config.toml
arch = "pvt"
model = "self-supervised image encoder"
dataset = "pictures of board games with random positions, seen at a slant"
train_examples = 97500
image_size = 32
crop_scale_min = 0.3
horizontal_flip = false
translate = 0.12
color_jitter = 0.6
method = "vicreg"
norm = "layernorm"
norm_position = "pre"
hidden_act = "gelu"
mlp_ratio = 2
head_dim = 16
fused_qkv = false
qk_norm = false
parallel_block = false
inner_norm = false
drop_path = 0.05
patch_size = [2, 2]
depths = [2, 4, 4]
widths = [48, 96, 192]
projector_hidden = 1024
projector_out = 1024
projector_hidden_layers = 1
init = "orthogonal"
residual_init = "zero_last"
optimizer = "adamw"
learning_rate = 0.002
beta1 = 0.9
beta2 = 0.999
eps = 1e-06
max_grad_norm = 1.0
max_steps = 7200
batch_size = 256
epochs = 18.9
lr_schedule = "wsd_sqrt"
decay_fraction = 0.4
final_lr_fraction = 0.01
warmup_steps = 720
weight_decay = 0.0
Rows from block 3 of a small self-supervised image encoder, named by matrix and row number. Rows with one number belong to one neuron. Each number is 128 + 24 x the weight over its row's rms, rounded and kept within 0 to 255. All counts start at 0.
After each neuron's rows are labels from the 100 images, of 14848, where the neuron reaches its highest value: "patch colour" is the nearest of a few named colours to the mean colour under the peak; "lies over" is the class under the peak. Only what is clearly more common there than usual is listed. The data: pictures of board games with random positions, seen at a slant. In brackets: how many of the 100.
# fc1: MLP up (model.blocks.3.mlp.fc1.weight, 192x96), inputs 48-95
# fc2: MLP down (model.blocks.3.mlp.fc2.weight, 96x192, transposed), outputs 48-95

fc1.67 [178 136  91 123  67 152 142 135 138 146 115  96  80 128 153 119 123 153 140 137 131 122 124 143 130  87 123 130 150 138 156 122 140  83 153 130 104  71 171 148 133 125 145 110  85 106 147 113]
fc2.67 [146 111  73 119 145 159 152 156 132  89 151 104 125 134 119 102 115 148 163 120 143 117 103  73  97 134 146 117 184 145 151 174 160 130 159 109 170 108 101 172 119 156 166  97 123 159 118 146]
patch colour: grey (89)
lies over: piece of the second side (29)

fc1.116 [135 120 104 126 114 150 133 122 143 179 129 140 145 102 108  73  96 145 118 146 168 109 113 129 176 129  97 146 131 164 146 125 110 107 113  78 168 135 112 136 126  79 130 128 109 146 141 134]
fc2.116 [169 142 117 133 144  78 164 105 122 157 134 155 121 124 131 117 169  94  97 114 130 121 149 126 176 121 125 180  82 130 112 136 126 112  76 106 130 151 110 127 134  81 141 148 164 127 128 121]
patch colour: grey (78)
lies over: board (92)

fc1.135 [180 136 150 118 137  94 130 146 137 141  99 128 128 115 157 153 148  84 116 115 132  93 132 140 116  79 123 127  98 142 128  87 121 139 109  61  98 126 134 116 144 131  95 124 168 150 123 114]
fc2.135 [122 112 100 152 115 149 117 136  90 110 132 111 103 131 106 122  75 171 109 119 102 162 102 180 137 134 107 131 135 141 143 151 149 109 117 123 112  86 126 124 154 123 128 104 134  77 153 144]
patch colour: brown (46)
lies over: board (100)

fc1.4 [145 141 132 116  96 126  96 116 110 118 132 103 104 165  93 153 108 112 167 158 127 104  93  87 141 106 103 161 134 103 148 156 143 157 122 110 130 128 117 156 142 163 176 136 160 130 156 149]
fc2.4 [166 123 162  98 150  95 127 117 116 158 129 143 128 113 142 155 111 103 112 128 113 115 106 119 143  85 139 130 120 159 148  92 109 132 125 137 104  96  66 100 118 129 109 132 183 151  99 151]
patch colour: brown (70)
lies over: board (98)

fc1.110 [ 90 194 101  98 112 130 101 105 140 114 138  95 181 120 136 138 121 117 103 125 162 131 112 142 100 148 144 162 146 135 132  90 119 178 146 119 144 111 133  99 170 124 126 126 152 139 133 131]
fc2.110 [ 86 142 116 145 121  88 118 116 115 160 159 141  83 175 111 159 123 127  97 138 102 162 125 135 126 123 130 137 113 140  84 159 130  97 120 115 136 134 143  86 162 113 127 118 173 112 130 130]
patch colour: pink (35)
lies over: board (100)

fc1.56 [114 128 137  73 132 128 146 140  87 115 161 118 133 160 125 141 139 127 180 116  87 123 174 146 115 127 160 110 143  96 104 135 147 112 100 121 121 120 120 123 145 161 135  77 144 125 113 132]
fc2.56 [130 120  88 121 154 116 120 153 147  60 169  77 115 129 168 105 124 133 120  92 115 160 144 157 143 149 178  94 107 104 110 141 165 129  74 154 128 155 125 146 133 138 140 151 102 117 127 156]
patch colour: black (89)
lies over: table (100)

fc1.22 [124 108  93 104 106 146  89 161 112  78 150 107 110 140 141 160  76 133 128 115  95 123 117 158 103 126 119 131 103 112 121 153 151 142 103 128 154 151 117 133 117 146 140 146 164 134 171 140]
fc2.22 [155 118 126  59 156 119 151 142 105 135 135 129 104 127 108 181 130  98 144  87 110 127 144 158  97  91 124 138 119 131 131 105 142 110 125 154 139 126  99 104 150 116  92 123 195 126 127 101]
patch colour: brown (90)
lies over: board (90)

fc1.153 [188 115 104 131 142 162 136 130 163 120 104 149 134 159 163 171 122 171 167 104 139  82 101  90 142 124 121 138 137 163 125 114 119  98 133 110 101 101 131 135 111  98 160 161  96 161 117 129]
fc2.153 [119 125 112 110 143 165 158 161 133  94 111  97 170 137 123 144 122 102 122 169 165 103 105  89 119 177 153 141 110 145 136 133 105 143 151 143 132 124 142 143 105 191 119 134 111 151 134 129]
patch colour: green (81)
lies over: board (100)

fc1.2 [122 105 114 148 119 111 100 154 111 134  98 121 139 109 105 126 141  91 127 127 133  88 116 130 141 129 156 135 111 135 123 139  92 126 174 154 153 115 168 111 133 133 150 163 159 100  97 123]
fc2.2 [104 131 121 131  95 135  75 160  95 127 138 128 131 165 182 115  95 160 149 141 121 149 121 121 132 105  98 103 176 118 127 143 132 127 113 161 118  61 142 165 140  98 118  99 132 100 147 146]
patch colour: pink (52)
lies over: board (99)

fc1.148 [138 114 136 147 118 135 144 108 151 167 124 152 150 108 131 110 141 115 115 164 146 139 115  94 129 107  85 123 104 158 145 147  94 145 141  82 121 123 117 141 102  87 123 158 129 158 159 163]
fc2.148 [142 115 123 112 176 125 118 127  89  70 110 134 137 105  86 115 122 113 132 105 121 152 102 145 121 110 134 115 140 134 134 155 159  97 174 143 149 166  90 135 112 134 133 145 145 165 127 153]
patch colour: pink (58)
lies over: board (100)

fc1.94 [147 120  82 127  92  93 160 133 163 105 138 130 114 146 153 162 125 153 146  83 128 122 124 140 137 105 158 117 186 112 150 115 168 120 130 104 110 103 162  94 146 109 143 109  83 120 105  84]
fc2.94 [147 124  89 101 149 138 129 127 128 116 110 144 142  97 133 123 136  99 122 119 140 144 101  83 114 135 146 134 139 182 127 173 125 143 135 113 147 137 118 178 116 171 146 175 130 176 100 166]
patch colour: pink (44); white (30)
lies over: piece of the second side (53)

fc1.139 [121 136 124 134 153 141 161 118 147 122 146 173 127 162 124  87 116 156  96 102 118 113 125 137 137 124 102 108 160  84 114 181 144 153 126 127 140 142 116 124  90 125 173 107 116 112 114 138]
fc2.139 [136 170 140 110 148 121 142 140 133 148 113 103 115 123 127 134 140  91 171 133 125 135 151  83 108 121 114 146  96 116 100 148 137 116 142 121  62 107 107 196 137 117 150  97 115 115  96 117]
patch colour: brown (48)
lies over: board (89)

fc1.23 [140  89 138 131  99 157 121 149 125 108  83 174 120 119 121 129 126 132 148 165 116 104 123 181 127 109 119 103 110 100 150 139 138 150 123 108 144 139 114 161  98 123 105 116 174 151  99 142]
fc2.23 [116 132 129 152 130 154 129 115  78 149  97 127 131 131 147 120  92 163 103 137 109  94  85 158 113 107  85 135  84 128 147 113 150 146 106 117 158 153 136  88 105 155 135 102 145 127 131 122]
patch colour: brown (40)
lies over: board (98)

fc1.89 [137 120 129 134 115 135 124 107 127 148 121 136 180  78 118  93 138 107  70 131 141 136 119 105 110 155 105 131 118 149 114 130  86 146 145 146 132 101 103 166 114 107 117 181 114 158 149 180]
fc2.89 [147 146  75 106  99 120 126 104 122  91  92 113 106  88 139  91 134 139 107 137 147 150 116 119 140 142 148 132 133 136 130 137 154 122 176 169 132 168 158 151 147 124 161 163 128 146 133 144]
patch colour: pink (52)
lies over: board (98)

fc1.58 [137 161 138 138 155 136 154 139  91 144 146 133 120  92 157 143 170 131 149 120 110 123 164 153 139 124 143 114 107 143 103  94 123  97 134 135 133  89 146 123  86 121 111 139 197 143  99 149]
fc2.58 [152 161 139 115 127 132 109 131 103 100 137  93  87 129 111  85 125 117 123 139 127 186 104 129 144 146 126 116 122 139 123 154 150  87 169 100 145 154 111 159 155 171 110 132 127 162 114 132]
patch colour: green (37)
lies over: board (95)

fc1.124 [117 130 122 106 114  76  83 129 125 140 164 129 164 171 169 104 146 168 140 138 125 117 163  86 120 101 154 170 162  83 147 117 110 116 152 157 100 132 179 119 164 142 117 106 137 117 123 127]
fc2.124 [128 142 153 122 118 101 115  93 104 137 140 166 125 175 125 123 118 131 123 165 116 141 114 102 130 118 141  86 170 116 129 110 128  73 126  97 116 133 121 128 179 107 137 106 167 121 111 138]
patch colour: white (29)
lies over: board (90)

fc1.53 [179  89  88 126 136 175 131 140 167 129  96 114 125 144 176 165 146 140 153 122 147 132  97 118 113 117 120 113 146 180 124 106 151  75 117  95  98 111 164 134 137 141 155 108  90 178 132 129]
fc2.53 [120 100 123 119 172 145 144 156 157 106 131  98 146 153 126 143 101 100 153 150 158 106 119  92 125 177 141 124 134 159 133 139  81 120 159 144 112 118 128 138  80 224 128 129 125 134 131 132]
patch colour: green (87)
lies over: board (100)

fc1.168 [ 86 110 116 133 125 137 112 138 117 119 127 148 168 138 115  97 149  91 165 134 133 154 140  76 125  95 147 115 133 140 133 113 150 124  88 134 106  97 134 171 140 148 139 135 103  95 113 114]
fc2.168 [125 152 140 138 134 123 157 143  96 133 142 161 141 169 118  94 105 126 120 124 116 147 126  60 144  94 175  98 113 104 136 184 135 137 122 157 121 107 134 156 107 124 166 127 153 129 116 120]
patch colour: brown (37)
lies over: board (96)

fc1.3 [149 135 144 158  94 104 109 109 131 150 131 140 146 105 109  84 118 126 107 133 145 110 104 119 138 108 126 140 186 142 156 135 119 127 141 139 151  83 130 116  95 142 150 139  95 159 125 133]
fc2.3 [146 133 152 151 123 120 138 100 160 135 156 190 160 102 143  86 175 101 156  90 145 125 153 129 131 122 163 141 149  94 136 105  89 113  89 131 115 111 112 158  97 109  99 115 132 106 102 114]
patch colour: black (29)
lies over: table (72)

fc1.83 [140 181  84 190 139 127 100 139 120 118 135  96 137 112 137 114 106 131 120 137 123 134 148 142 148 136  88  98 132 105  90 120 115 108 117  98  95 129 126 126 135 123 150 174 129 137  92 103]
fc2.83 [139 153  80 183 117 149  83 154 126 144 133  93  93  87 157 157 129 128 125 132 118 128 152 133 125 146 121 132 117 161 114 126 113 143 149 138 111 153 106 150 122 115  99 148 130 129 116  96]
patch colour: pink (44)
lies over: board (100)